{
  "arch": "wide_resnet",
  "model": "image classifier",
  "targets": ["largest object"],
  "hidden_act": "gelu",
  "stem": "deep",
  "widths": [128, 192, 288],
  "nesterov": true,
  "max_grad_norm": 0.5,
  "ema_decay": 0.999,
  "batch_size": 256,
  "lr_schedule": "wsd"
}
Rows from block 3 of a small image classifier, named by matrix and row number. Rows with one number belong to one channel. Each number is 128 + 24 x the weight over its row's rms, rounded and kept within 0 to 255. All counts start at 0.
After each channel's rows are labels from the 100 images, of 14848, where the channel reaches its highest value: "top examples" is what is common among them. Only what is clearly more common there than usual is listed. The data: rendered solids tumbling over patterned floors. In brackets: how many of the 100, against the usual share in percent.
# convs0: first 3x3 conv (model.blocks.3.convs.0.weight, 192x192x3x3, each kernel summed), inputs 96-191
# convs1: second 3x3 conv (model.blocks.3.convs.1.weight, 192x192x3x3, transposed, each kernel summed), outputs 96-191

convs0.64 [120 155 140 157 138 133 135 127  85  77 161 179 134 151 143 131 144 105 128 146 132 104  84 181  84 169 151 123 143 110 196 113  93 117 125 155 106 163 146 157 121 117 131 106 139 132 141  90 129 138  83 114 135 143 163 133 149 113  99 140 131 114 141 109 132 104 130 153 135 156 113 119 108 181  99 172 151 166 148 151 124 148 140 159 143 115 105 147 123  96 136 149  97 110  98 126]
convs1.64 [107 130 120 110  85 101 139 146 114 107 134 135 112  63 145 126 108  88 111 134  78 112 123 124 118 111 153 113 122 118  78 130 140 124 128 112  79  95 152 137 122 171 121 184 113 104 109 186 126 139 120 165 121 128 137 136 133 102 115 111 101 127 106 134  89 126 126  82 114  85 107 101 137 117 127 122  61 133 107 170  91 131 158 138 106  96 119 104 125 127 123 119 123 101 114 108]
top examples: count: four (50 vs 23.2); octahedron (31 vs 9.8); wedge (25 vs 9.9)

convs0.2 [124 134 140 102 126  81  54 161 143 123 170 116 100 169 128 126  82 101 133 128 114 123 118 153 145 117 137 116 153 150 151  91 121 168 118 128 124 128 126 112  91 119 106 115 157 108 162 149 117 136 120  89 109 120  88 164 135 126 144 134 104 164  97 128 138  85 129 126 145  86 145 144 134 112 149  84 129 142 161 124 128  86 170 133 134 143 131 164 145 107 105 116 139 167 135  89]
convs1.2 [124 105 133  62  89 152 142  82 126  84  92 178 117 142  99 126 106 137 151 150 117 116 138 149 125 130 119 126 114 121 145 136 141 111 107 105 102 121 123  83 203 142 147 158  99 100 140 144 163 152 133 141 144 105 128 115 132 104 114 120 152 118 144 137 132 121 101 155 123 144 103 145 139 165 129 104 112 108 154 130 135  90 111  83 132 124 115 120  94 147 117  99 103 160 117 119]
top examples: tube (43 vs 10.3); largest object: tube (33 vs 5.4)

convs0.76 [109 120  90 143 145 133  83 127 111 122 100 184 147 113 141 189 159 123 122 108 131 134 153 159 147 112 106 156 108  58  95 162 126 108 140 162 128 134 158 107 144 110  87 116  93  88 146  97 128 139 125 109 150 136 122 140 149 122 125 120 147  73 117 114 110  94 126 167 127 127 121 133  89 145 167 147  87  95 100 128 154 136 174 157 159 136 150 142 149 179 156 145 115 127 133 130]
convs1.76 [142 184 133 118 103 131 103 111  93 130 110 132 115 128 127  79 134 111 122 140 143 116 116 116 138 117 112 133 130  93 128 100 154 111 103 128 110  79 103 108 130  65 135  97 110 129 100  56 170 131  80 103 102 139  92 114 110 103 110 174 119 120 125 143 122 134 120 131  98 159  90  83 128 120 108 153 164 110 105 159 101 111 141  91 160  92 123 131 110 122 139  97 164 130 143  91]
top examples: bumpy ball (34 vs 9.6); largest object: bumpy ball (31 vs 5.1)

convs0.85 [115 104  90 112 129 105 109 152  94 126  94 147 140 158 190 125  76  95 137 116 137  98 137 128 152 117 149 123 105 157 173 105 116 157 128 129  99  92 159 127 150 104  98  79 109 140  94 133 182 126 124 123 100 130  91 133 111 108 133  91 110 103 115  90 118 107 157 148  95 135 154  84 110 149 121 122 149 115 161  95 137 121 144 144 166 107 112 114 107  89 108 159 143 117 106 124]
convs1.85 [154 118 153 135  85 149 113 139 118 129 121  91 146 108 125 131 137 129 136 129 146  99 122 146  90 139 135 154  98 109 127 145 166 136 147  84 105 118 114 109 164  63 124 107 118 125  87 110 103 132 128 113 152  95 175 132 160 103 128 120 132 117 107 148 123 111 144 102  95 129 126 125 145 130  94 162  99 158 101 136 108 108 106  89 114  97  83 138 108 131 123 121 115  95 152 120]
top examples: cog (26 vs 10.2)

convs0.52 [138 114  81 125 106  89 142  99 118 149 142 143 129 136  91  82  93  94 134  82 168 120 110  88  96 106 142 121 111  96 132 102 120 116  96 117 141 127 145 129 119 106 132 139 109 150 148 130 107 118  76 101 155 113 145 138 120 109 106 154 177  73 111 136 128 121  93 112  75 167 143 145  97 142 119  87 120  99 155 118 105 120 137 120 156 146 154 103 117 128 113 120 116 105 145 127]
convs1.52 [153 192 163 112 115 148 152  97 129 132  79 116  95 119 113 140  65 140 170 104  85 136 134  78 141 110 114 123 131 136 104 101 178 140 118 123 141 166  90 139  90 132 101  99 173 139 168 138 177 168 146 138 107 124 130 120 123 124 105 133 122 119 156 148 129  74 123 145 122 126 151  98 112 151 130 113  95 130 108 107 122 110 127 113 151 136 157 118 145 142 165 167 140 145 170 116]
top examples: star block (79 vs 10); largest object: star block (63 vs 3.7)

convs0.82 [121  82 150 124 163 108 105 131 137 114 133 112 115 128 108 103 103  98 129 134 127 141 116 119 163 117 136 140 123 129 116  78 139 129 104 118 128 153 105 115  89 135 104 136 152 110 168 124 126 121  81  94 119 132 114 109 120 117 115 122 197 144 104 147 110 133 145 108 101  97 134 124 122  85  93  94 132 141 111 119 102 182 119 128 120 123 138 128 161 170 124 112 110 155 116  89]
convs1.82 [140 123 110  94 111 148 132 138 154 131  92 174 100 133 144  94 129 156 119 150  93 108 100 149 137 149 123  88 117 129 136 118 130 130 138 150 131 149 109  73 138 126 117  92 124 161 112 152 113 131 107 135  98 136 139 127 139  88 120 119 138 111 128 127 136 173 134 139 122  87 114 107 143 100 118  86 116 115 158 109 112 109 108 118 129 127 124 140 134 120 143 127 121 152 112 176]
top examples: bowl (29 vs 10.2)

convs0.84 [127 122  85 148 124 109 127  96 193 115 115 141  93 116 119 127 156 139 135 131 154 143 112 157 110 128 114 151 143 137 138 104 108 102 118  86 116 107  75 129 127 143  97 137 162 123 141 130 117 154 103  40 156 154 112 165 133 104 115 127 131 100 114  96 125 129 140 106 141 177 130 123 145 155  89 126 138  93 150  98 154 141  89 126 142 115 116 121 124 127 141 131  99 103 112 130]
convs1.84 [109 151 142 141 152 116 115 140 114 114 120  85 160 150 137 139  95 145 160 103  93 132 110 101 114 174 107 116 133 106 124 172 127 112 138 108 138 161 148 152 116 115 131 135 160 122 146  63 161  69 140 119 143 177 109 121 105 135 107 116 134 140 138 137 163 120 140  63 135 128 141 144  90 120 107 148 131 144 139 116 120 114 153 125 113 104 114 130 144 166 137 140 102 129 143 146]
top examples: star block (43 vs 10); jack (34 vs 9.9); largest object: star block (25 vs 3.7)

convs0.70 [101 129 133 129 201 100 107 109 103 145 141 120 159 122 122  93 114 120 164  92 127 136 117 102 103 128 107 100 153 153 134 147  92 123 101 104 133  79 163 166 184 142  93 142  80 117  92 162 112 151 115 156 106 133 140 146  97 144 114 133 108 127 135 146 158 113 120  95 154 116 128 100  67 174 103 167 100 107  91 125 115 121 148 119  89 133 123 164 154 153  75 143  92 142 152 124]
convs1.70 [123 159 125 136 140 137 147 156 121  89 124 152 152 138 133  95 192 129  79 152 143 113 124 135 140 109  99 140 125 134 108 148 118 111 172  83 126  96  92  97 107 137 126  79 151 127 135 106 139  92 154 152 144 170 114 111 125 111 121  97 143 107 116 122  97  75 177 102 101  93 137  98 135  90 104 146 113 131 122 141 124 112 135 142 156 135 148 102 147 108 142 135 109 122  91 103]
top examples: star block (57 vs 10); largest object: star block (41 vs 3.7)

convs0.44 [120 123 148 109 159 164 137 127 116 106 153  75 141 120 130  90  94 147 127 130 113 127  98 131 130 148 109 128 136 108 102 126  98 153 144  85 117 128 125 133 117 111 140  45 117 128 139 153 150 145 129 137 131  97 161  64 122  95 112 160 105 168  95 106 127 128 100 149 122 132 104 106 116 134 113 127 154  97 113 122 138  67  72  92 113 134 177 116 155 147  71 104  93  93 127 123]
convs1.44 [ 99  83 129 166 112 105 165 119 171 111 114 160  94 144 132 143 146 151 100  96 159  92 123 120 100 137 121 126 134 106 131 116 125 108 175 100  91 116 108 136 120 105 121 102  77 108 136 129 133  87 121 140  93 126 108 147 149 148 156 117 118 150 189 113 130 128 100 119 132 103  94  95 136 103 105 130 143 171 107 110 115 165 113 112 141 148 139 112 124 123 172  97 126  97  99 105]
top examples: cog (52 vs 10.2); largest object: cog (37 vs 5.1); bumpy ball (25 vs 9.6)

convs0.181 [144 134  92 118 194 120  82 142 150 173 160  67 156 146 145 127 139 119 140 116 101  95 130 142  75 186 120 117 103 132 131 127 136 117 144 113 130 119  90 125 132 119 122 111 123 103  97 136  62 134 122  95 167 139 117 105 149 120 151 111  82 130 137 144  96 101  64 116 117 151 145 137 135 103 150 115 108 136 158 128 109 112 120 147 135 106 110 151 107  87 144 161 132 116 129 113]
convs1.181 [131 118 130 112  80 134 162 111  97 117 107 162 133 104 142 131 152 134 132 126 140 124 138 150 143 118 154 162 108 126 113 134 123 193 128 123  94 181 122 111 129  97 132 173 105 134 133 130  99 147 110 159 165 116 128 163 129 129 176 121 124 143 130 128 125 114 109 130 143 128  88 137  99 134 110 155 120  84 143 132  78 156 102 118 111 120 128 107 136  94 167 130 140 111 150 101]
top examples: count: four (47 vs 23.2); torus (33 vs 9.8); tube (26 vs 10.3)

convs0.80 [119 141 144 125 116 122  93 134 153 178 131  91 109  96 124 143 118 137 101  97 142 127 113 149 173 118 112 101 115 139 110 110  86 160 120 109 118 142 123 102 162 111 126 114 146  95  85 107 154  95 153 134 138  98 140 100 138 141 163 114  69  85  88  93 141 112 119 113 148 149 120 104  82 143 149 154  92 119 121 120 132 107 102 134 118 109 139 147 143 106 124 136 139 139 115 122]
convs1.80 [111 128 104  78 111 158 187 128 109 163 153  87 111 156 112  88 155 102 130 154 114 159 116 118 154 105 121 136 116 133 167 137 109 107 100 103 107 158 122 125 168 109 101 121 120 137 145 136 125 129 106 167  98 115 148 125 134  99 115 122 113 120 130 117 139 122 124 121 125 136 139 144 176 110  86 152 133 166 146 135 105 122 106  80 115 101 106 123 125 133  90 139  96 115 131 121]
top examples: star block (43 vs 10)

convs0.106 [152 118  97 136 173 115 167 137  48 124 134 135 126 129 155 144 122 110 116 113 135 144 124 128 124 103 130  80 132 160 120 103 133 110 147 141 127 105  94 133 115 144 105 152 101 130 141 120 122 144 134 139  92 135 124 103 144 140 121 133 119 155 108 145 139  64  94 141 133 150 110 118 171 139 139 129 114  83 135 125 103 104 131 130  69 132  94 142 140 111 122 117 137  93  97 110]
convs1.106 [144  76 159 139 124 137 162  85  78 119 119 153  89  79 107 126 119 158 121 111 121 117 116 103 102 117 112 128 107 120 107 134 135 125 101 129 119 108 137  80 111 144 101 160 111 123 167 120 125 123 152 121 128 140 137 130 128  83 101 113 127 118 147 126 136 104 127 104 127 100 103  93  68 106 159 111 114 119 121 112  99 136 143 141  98 113 123 129 154 129 155 143 109 144 135 106]
top examples: dodecahedron (31 vs 9.4); largest object: dodecahedron (25 vs 5.4)

convs0.136 [135 123  76 106 135  80 106 125 205 125 127 141 153 137 119  83 114 116 100 130 130 155  77 127  98 116 130 117 123 138 143 142  97 150 114 117  84 110 127  99 153 125  83 129 154 148 130 107 121 156 132 101  80 130 103 165 134 150 120 162 143 111 115 115 145 156 118  98 122  30 117 123 141  93 143 172 162 102 151  83 103 150 118 132 166 108 143  99 135 121 127 155 100 169 135 146]
convs1.136 [133 143 158 138 123 128 128 104 144 169 102  59  77  97 120 111 133 148 155  88 150  97 119 107 135 109 125 171  82 122 145 136 143  94 163 121 138 157 113 107 135 112 121 112 105 109 147  90 106 113 134 127 137  78 148 146  88 122 100 123 113 126 139 115 125  83 147 155 117 120 165 163 157 106 127 165 110 149 141 143 116 156 148 114 116 107 131 125 121 129 110  87 133 158 105 120]
top examples: star block (54 vs 10); largest object: star block (44 vs 3.7); octahedron (32 vs 9.8); largest object: octahedron (28 vs 3.9)

convs0.130 [125 107 196  98 153 118 136  97 152 105  76  75 119 129 117 163 119 122 137 145 120  92 143 115 140 145 148 159 178 141 141 147 142 127  88 134 189 115 165 151 114 138 119  95  49  82 124 133 116 143 130 117 118  99  91 131 114 139 134 139 162 138 150 139 104  83 128 135 122 122  94 136 103 150 138 122 128 146 153 132 119 114 124 147 109 157 128 127 162  77  78 128 104 143 161 110]
convs1.130 [133  97  80 139  86 150 180 131 143 105 110 180 110 116 111 121 109 158 143 141 114 142 126 126 102 148  85  97 116  96  96 100 117 128 137 113  87  79 143 162 104 134 157 147 124 150 141  98 168 141 103 142  96 139 148 105 144 106 140 151 157  86  89 133 138 135 158 141 105 145 130  85 152 147 100 157 108 116 104 140 134 111 136 164 155  81 116 122 131 119 169 108 149 119 183 160]
top examples: jack (25 vs 9.9)

convs0.154 [107 160  71 123 105  85 122 128 145 140 119 169 165 124 132  93 161 147 102 167 157 144 119 129  97 109 102 131 122 108 155 107 117 143 133 106 136 145 113 129 107 100  88  97 186 121 115 133 134 146  90 139  64 134 145 173 135 123 120 157  87 127 128  91 116 127 128 124 123  86 126 171  98 118 151 171 124 117 129 130 158  72 138 113 143 127 119 142 111 134 137 125 151 149 154 139]
convs1.154 [141 116 127 107  70 105 145 111 157  98 121  90  90 111 150 130 139  97 155 134 126 103  99 135 143  98 146  98 131 115 151 157 102 118 122 148 122 133 123 118  97 111 101  90 114  99 148 169 118 107 150 136 112 119 129 102 114 101 114 114 134 156 119 100 121 115 134 142 104 132  94 111 149 120 141 177 159 128 114 137 133  91 125 108 125  90 119  98 158 122 126 110  98 123 116 117]
top examples: bumpy ball (50 vs 9.6); sphere (50 vs 9.6); largest object: bumpy ball (44 vs 5.1); largest object: sphere (42 vs 4.9)

convs0.102 [118 110 148 150  95 104 106 101 134  88 128 114 170 111 171 115 118 156 109 116 137 137 143 134  95 107 150 136 116 138 136  79 149 101  90 122 136  96 149  91 114 120 152 132 103  69 118 145 105 104 119 121  72 122 103 167 147 119 112 114 127 105 104 106 119 149 111 120 126 145 131  87 170 132 139 118 133 118 123 111 138  68 137 101 115 166 104 154 159 111 133 111 109 107 135 122]
convs1.102 [125  98 117 110 120 142 130 118 144 110 113 137 120 112  86 102 137 120 126 149 127 127 137 120  95 150 170 104 158 128 176 141 164 107 123 119 119 118 121 162 151 105 154 189 107 150 131  94  87 138 128 119 169 111 136 138 121 106 161 126 110 115 128 111 127 143 121 136 148 114 132 129 118 118 114  95  94 102 134 158 100  84 102 115 128 107 137 140 128 126 156 141 117 159 130 140]
top examples: tube (30 vs 10.3); largest object: tube (27 vs 5.4)

convs0.182 [117 161 148 101 120 171 100 108 141  77 131 118 114 149  91 150 127 132 117 110 174 129 130 119 131 156 105  93 171 114 149  97 136 165 154 132 136 121 159 100 117 112 102  81 105  82 108 140 106 119 129 113 100 119 150 122  96 109 159 100 137 159 147 144  99 134 122 145 174 132 100 163  88 182 121 157  82 116 135 151 110 146 125  89 136 104 148 132 139 116 105 102 137 131 135 139]
convs1.182 [136  99 147  89  98 120 140 118 123 105  99 165 137 134  95 111 148 152 140 161 103 154 115 120  81 107 159 143 123 114 190 172 124 138 118 110 136 117 141 108 125 179 172 188 149 138 113 137 120 101 136 124 115 147  92 118  95 133 130 133 123  98 113 112 126 119  88 119 161 105 158  78 136 171 107 114 122 133 137 160 151 128 147 135 148 137 119  97  93 158 129  82 126 105 131 152]
top examples: bumpy ball (32 vs 9.6)

convs0.65 [ 93 112  90 139 110  93 137 135  84 180 110 125 133 181 130 111 124 116 118 137 107 170 114 110 155 128  98 140  89 114 154 150 128  97 144 154 155 108 124 141 137 136 114 125 149 199  97 108  95 149 110 135 103 113 108 116 130 132 144 136 143 101  93 152 112 140 152 139 131  99  91 147 115 111 152 123 123 118 118 160 119 120 134  98 128 115 121  94 120 110 127 127 147 115 125 135]
convs1.65 [111 142 139 171 144  96 168 112 123  87 114 111 152 108 160 142 105 135 170 109 117 128 173 150  98 178 103 134  80 161 150 126  99  78 132 116 145 121  92 119  99 113  97 100 128  90 141 128 113 113 132 116 108 120 116  97 129 135 111 127  90 118 143  74 144 115 112 135 135 137 130 161 139 127 126 136 145  99 113 105 178 124  98 119 127 139 158 116 122 124  87 128  85 104 105 141]
top examples: bumpy ball (49 vs 9.6); largest object: bumpy ball (36 vs 5.1)

convs0.75 [184 104  95 126 145 120 135 123  88 155 126 119 101  93 109 124 132 124  81 131 134 120 122 145 143 134 117 124 140 120 169 110 155 113 145 110 108  92 164 117 143 185 133 151 112 145  96 155 140  67  78 152 145 110 145 112 130 153 122 122  75 170  99 114  96 118 106 109 148  85 148 200 141 134 129 152 114 149 160 137 156 114 159 115  92  95 104 114 130 107 125 135 137 125 121 136]
convs1.75 [ 85 124 114 131 113 109 159 141 123  93 132 119 105 136 104  95 127 122 121 111 124 132 101 100  78 131 110 108 126  76  92 158 101  90 126 103 122 135  74 140 147 100 147 142 115 131 133 135 109 117 123 139 123  84 162 107 125 135 138 122 119 136 153 150 107 123 133 155 100 110 107 100  93 164 108 140  87 105 115 131 126 117 168 100 137  79 148 107 111 133 132 120 102 119 111 134]
top examples: bumpy ball (53 vs 9.6); largest object: bumpy ball (46 vs 5.1)

convs0.55 [130 113  99 100 126 111 109 131 151 144 103 128 138 141 101 132 117 157 105 118 110 111 113  95 100 162  89 123 119 138 144 119 105  73 111 148 132 141 151 123 109  89 137 140 129 101  90 119 139 161 155 130 143  92 111 160 150 140 168 140  94 104 119 101 122 139 147 158 105 143 127  95 139 120 105 128 111 147 112 116 102  71  97 156 181 138 118 131 150 140 117 131 119 102 122 114]
convs1.55 [122 102 170 101  91 159 125 110 125 123 112 105 129 130 141 110 157 107 125 128 150 138  98 141 118 108 126 112  96 133 152  94 119  59 130  69 144 108 148 137 140 106 126 120 102  90 117  97 135 121 170  99 107 120 127 113 143 125 117 106 143 126 128 135 113 131 146 119 116  84 143 118 116 121 159 134 153 125 133 126 127 116 175  87 115 119 128 160 123 139 117 107 106 126 109 120]
top examples: cog (33 vs 10.2); largest object: cog (28 vs 5.1)

convs0.178 [102 141 133 107 139 119 118 137 130 131  97 100 102 109 112 148 143 127 136 146 126 121 201 154  92 104 103 143 115 130 109 116 153 151 109 141 118  84 132 124 124 146 166 152 155 102 121 127 141 131 113  83 178  93 107 145 113  94 116 103 150 140 125 118  95 103  86 133  90  92 152  98 121  98 103  85 150 122 142  37 113 140 147  90 134 115 139 115 116  58 121 119 120 100 141 134]
convs1.178 [115 100 145 194 122 135  69 152 150 118 121 120 121 121  93 112 120 135  94 145 114 128 122 147  89 147 108 168 151 137 143 113 118 152 120 133 145 145 146 162  85 149 137 111 128 156 116 122 109  91 113 108  50  88 124 126  91 116 125 126 116 159 162 113  93 144 103 166 183 173 122 141 145 156 151 128 156 149 150 173 155 109 136 100 124 107 146 135 134 165 139 143 142 122 124  99]
top examples: jack (27 vs 9.9); chain link (25 vs 9.6)

convs0.58 [123 153 111 113 139 125 118 134 150 157 108 101  83 131 114 158  98 126 149 113 118 105 136 217  75 104  52 156 167  94  99 128 109 102 106 111 130 149 132 106 135 128 126 176 118 143 100 104 111 153 112  98  97 155  99 153 121 173 139 105 114 107 111 123 146 104 143 149 144 113 149 148 161 141 137 115 105 121  81 142 120  61 138 180  90 142 142 123 130 134 168 124 116 103 131  74]
convs1.58 [121 116 130  93 100 152 132 108 144 158 111 107 125 103 136 106 141 158 129 151 163 116 141  75 109  72 125 118 117 117  92 149 170  71 122 123 100 191 119 125 113 110  98 138  96 106 147 104 159 130 176 145 140  98 115 106  59 130 103 149 142 126 127  91 126  95 137 126  92 123  95 125  59 132 151 160 170  83 131 102 112 102 108 110  84 126 155 103 123 147 168 127 101 131 122 103]
top examples: bumpy ball (27 vs 9.6)

convs0.0 [ 76 122  57  81 116 164 136 173 137 101 112 121 142 134 141 116 189 173 116 127 121 125 121 102  81 150 134  92 150 136 193 103 121 142 128  93 122 131 110 124 150 103 122  70 102 121 129 109 140 179 134 136 128 134 143 139  93 146 122 118 127 159 100  99 134 131 128 119 153 148 168 111 104 103 146 176 170 117 127 133 139 138 111 125 111 138 117 155 109 117  89 152 148 134 113 134]
convs1.0 [117 128 108 123 103 132 179 113 117 151 118 148  94 100 121 103 117 102  90 150 120 121 112 123  96 121 127 104 172  79 124 109 118 123 161 125  80 148 154 122  96 144 129 125 115 150 152 122 124 109  75 138 148 124 155 134 143 112  96 146 122  99 128 142 129 165 140 111  74 118  98 131 122 147 110 149 123 150 118 125  80  88 150  98  83  70 133 123  89 177 141 107  84  96 148 150]
top examples: cog (35 vs 10.2); largest object: cog (26 vs 5.1)

convs0.132 [109 165  80 154  95 124 150 100 151 107 111 146  86  86  91 119 124 138 136  86 149 149 111 119 128 130 125 150 140 119 130 118 148  80 134 121 120  89  79 135 100 128 142  97 171  95 132 110 148 139 152 104 196 110 110 171 140 124 112 106 134 141 124  65 157 112 155 111 109 125 126 109 129 168 149 130 125  87  80  81 121 143 132 106 132 125 160 115 138  99 138 121 109 131 122 107]
convs1.132 [127 131 111 161 113 135 147 135 113 140 158 124 149 156 131 112 120  91 121 166 107 149  83 130 132 118 106 114 154  84 163 110 148 124 125 112 100 149  91 188  96 138 147 107 155 134  98 138 133 156 123 126 101 104 164 162  62 131 121 165 113 121 116 128 117 142 155 108 102 151 144 114 129 126 128 162 189 106 104 133 123 121 121 121 137 122 151 123 144 134 109 119 110 145 121 148]
top examples: star block (79 vs 10); largest object: star block (56 vs 3.7); jack (26 vs 9.9)

convs0.31 [109  93 108 107 154 162  94 118 149  55 134  41 140 149 142 123  95  85 116 124 108 116 103 111 120 114 113 118 156 134 109 109 115  99  99 139  96 130 114  73 123 127 101  89  82 124 150 124 154 119 107 123 103 140 119 157 134 115  98  96 104 129 124 170 159 111 141  93  99 109 103 146 149 158 139 100  88 118 126 141 123 118  88 134 101 101 148 111 127 117 125 117 172 124 131  90]
convs1.31 [145 135 137 172 123 154 104 155 123 160 150 145 126 109 127  84  83 143  92 131  83 134 137 119  99 122 137 147 118 120 112 132 138 138 138 102 124 114 144 144 171 130 137 151 113 117 133 113 137  97 168 183 140 145 150 116 152 155 162 104 166 159 154 124 126  97  79 120 163 112 122 141 145  87 115 158 124 146 127 161 102 129 118 124  97 114  78  85 129 121 141 130 112 169 133 101]
top examples: tube (34 vs 10.3); largest object: tube (26 vs 5.4)

convs0.23 [137 142  75 112 150 109 110 140 132 132 125 132 120 106 116 114  93 146  78 136 107 111  94 150 152 145 123 111 117 148 106 131 145  98 113 116 127 103 105 123 127 120 119 119 120 135 121 157 134 138  82  76 140 122 199 115 110  79 138  95 136 123 148  73  85 150 147 177  78  82  99 135  90 147 145 104  83 145 101 130 145  86 139 138 152 129 122 115 130 136 106 120 119 132 124 149]
convs1.23 [ 87 140 113 130 140 146 115 146 103 114 126 115  94 159 116 142 145 156 137 106 145 140 126  95  95 133 155 141 138  93 128  91 116 121 134 147 129  25 128 128 116 128 134 153  99 107  76 129 126 126 135 137 178 106 162 158  95 100 126 125 125 139 131 126 112 158 109 142 167 142 145 129  91 127 139 178 111 104  93 144 134 110 163 181 111 101 156  91 138 123 119 157 118 166 127 136]
top examples: bumpy ball (28 vs 9.6); cube (26 vs 9.8)

convs0.25 [111 149  65 156 115 130 140 102 169 116 144 117  92 106 114 105 123 127  99 156 137 113  72 162 115 168 136  77 137 113 112 127 107 142 122 160 117 136 157 145  49 110 144  98 112 139 134 128  97 136 133 120 120 101 106  86 208 130  96 104 154  96  93 139 114  99 122 145 124 104 152 137 101 108  83  95 116 122 144 135 115 144 118 144  70 143 128 142 151  98 113 137 155  84 123 103]
convs1.25 [ 92 176 130 141 126 167 158 163 129  98 128 164 104 168 143 108 156 153 122 127  93  98 170  76 143 126 161 140 113 100 115  71 132  95 147 148 152 117 155 101 105 157 134 160 154 123 137  88 145  89 137 133 120 140 135 136 115  99 136 174 108  87 135 142 167 135 143 107 140 125 112 140 137  94 157  98 119 104  97 147 119  93 156 109 102  89 102 127 136 116 144 122 103 134 114 125]
top examples: dodecahedron (33 vs 9.4); largest object: dodecahedron (30 vs 5.4); cube (28 vs 9.8)

convs0.143 [129 115  89 135 117 116 103 107 110 120 128 122  84  94 153 104 128 154 136 140 125 126  84 119 131 140  78 154 182 124 120 145 112 129 121 143 117  74 132 110 133 161 116  84 119 144 134 126 112 110  91 148  71 131 157 134 110 145 103 137 134 118 118 137 103 101 120 136 142 144 124 118 164 153 144  66  80 103 124 120 134 148 128 121 133 116 148  83 132  98 138 170 136 147 155 135]
convs1.143 [125 111 146 116 161 131 130  93 138 109 139 135 119  82 170 146 104 100 117 134  85 116 112 127 114 107 127 119 145 114 126  84 106 113 143 155 133 162 101 118 117 130 117 150 138 103 198 149 135 154 162 149 135  94 164 169 133 105 112 121 126 121 150 108  89 117 119 145 143 152 130 154 128 136 125 153 111 113 138 142 129  79 131 114 103  97 105 104 141 147 133  83  77 124 113 111]
top examples: count: four (50 vs 23.2); egg (27 vs 9.5)

convs0.168 [126 120 117  99  99 137 162 134 130 114 108 128 116 137  99 102 130 120 173  83 119 119 167 128 130 121 135 101  93 110 162 124 131 136 123 123 179  65 128  86 166 128  95 126 127  79 115 114 130 109  70 115 118 103 128 124  78  90 141 121 124 144 116  93 107 110 115 141 130 169 113 113  56 118  48 109 125 175 137  79 118 101 149 116 130 153 139 148 146 135 123  98  82 108 122 147]
convs1.168 [113 119 133 162 123 148  77 152 100 126 135 130 138 141  92 167 121 148 121 144 162 123  99 176 134 132  85 152 180 107  58 102 123 137 125 106  89 143 142 107  91  96 171 143 157 175 134 147 149 137 119 116 133 109 123 144 147 113 175 132 110 133 148 119 121 143 110 141 104 107 119 139  98 131 150 178 148 141 161 150 174 148 146 121 157 104 135 165 121 125 140 148 134  96 149 123]
top examples: count: four (51 vs 23.2)

convs0.103 [109  64 148 125 143 133 139 122 158  78 107 141 148 169 120 134 128 130 147 140 148 124 114 146 113 123 148 128 140 143 156  96 131 163 128 102 109 120 111 119 147 116 126  86 104 132 154 140 106 127  98 125 107 151 104 103  86 113 110  83 115 135 142 172 149 154 131 121 156 114 121 132  91 104 123  84  88 117 191 119 135 105 170 132 112 135 105  87 127 113 137 126 125 170 127  94]
convs1.103 [123 168 113 154 137 139  93 104 116 128 124 120 143 127 136 109 145 113 134 115  73 129 126 150 128 149 125 170 111 126 145 170 163 146 122 128  80 104 144  77 164 130 111 139 117 150  87 140 157 111 140 158 128  76 119 104 126 175 128 145 114  95 147 123 179 148 127 115 108 141 163 136 122 129 145 221 138 107 129 168 144 138  91 115 139 149 137 118 114 139 121 171 154 142 116 166]
top examples: tube (47 vs 10.3); largest object: tube (36 vs 5.4)

convs0.146 [114 108 120 125 133 123 122 108  86 100 108 180 148 145 100 151 126 109 125  99 135 109 108 143 180 116 155 133  57 131  99  82 146 161 127 105  94 118 126 192  86 155 149 109 165 100 139 127 104 134 126 133  94 112 142 149 120 147 152 127  63  88 152 133  95 108  92 115  93 135 130 176 101 162 118 155 136 140 115 113 125 103 124 154 139 134 114 150 148 128 116 148 105 108 119 117]
convs1.146 [117 141 115 138  88 108 120 132 162 131 125 140 110 165 169  85 139  98 115 135 136 129  95  90 129 130 125 140 140 134 110 166 110 100 124 128  92 160 115  68  91 132  98 150  65 112 109 148 126 116 110 125 108 107 125 126 111  96 136 159 116 115 104 117 131 116 129 113 111 108 113 117 138 113 153 161 116 103 139 110 127 133 115 100 150  92 135 123 115 155 123  96 104 126 117 122]
top examples: count: four (48 vs 23.2); jack (28 vs 9.9)

convs0.165 [135 105 128 109 143 117 119 140 127 126 117 140  85 148 129 164 104 150 151  91 114  62 126 110 134 112 130 114 124 151 182 128 108 142 116 103 132 170 154 154 144 119 119 124  89 133 117 154 151 129 149 112 113  95 102 127 132 115 125 103  84 117 146 137 147  95 103 136 132 122 126 140 112 173 114 124 117 116 148 144  75 136 142 145 107  86 144  85 114  96 129 112  67  87  86  90]
convs1.165 [ 98 105  97 146 108 111 130 150 127 115 114 153 153 138 115 113  94 122  65 130 159 116 145 117  98 153 115 116 154 107 119 161 171  95 136 134 101 111 102 124 144 122 138 149 107 152  96 144 136 116  99 109  94 114 113 107 129 159 129 105 122 183  92 147 149 109 134 113 139 159 132 115 111 154 145 142 166 132 123 151 122 110 159  97 100  79 122 192 114 145 118 143  96 129 135 107]
top examples: cog (52 vs 10.2); largest object: cog (41 vs 5.1)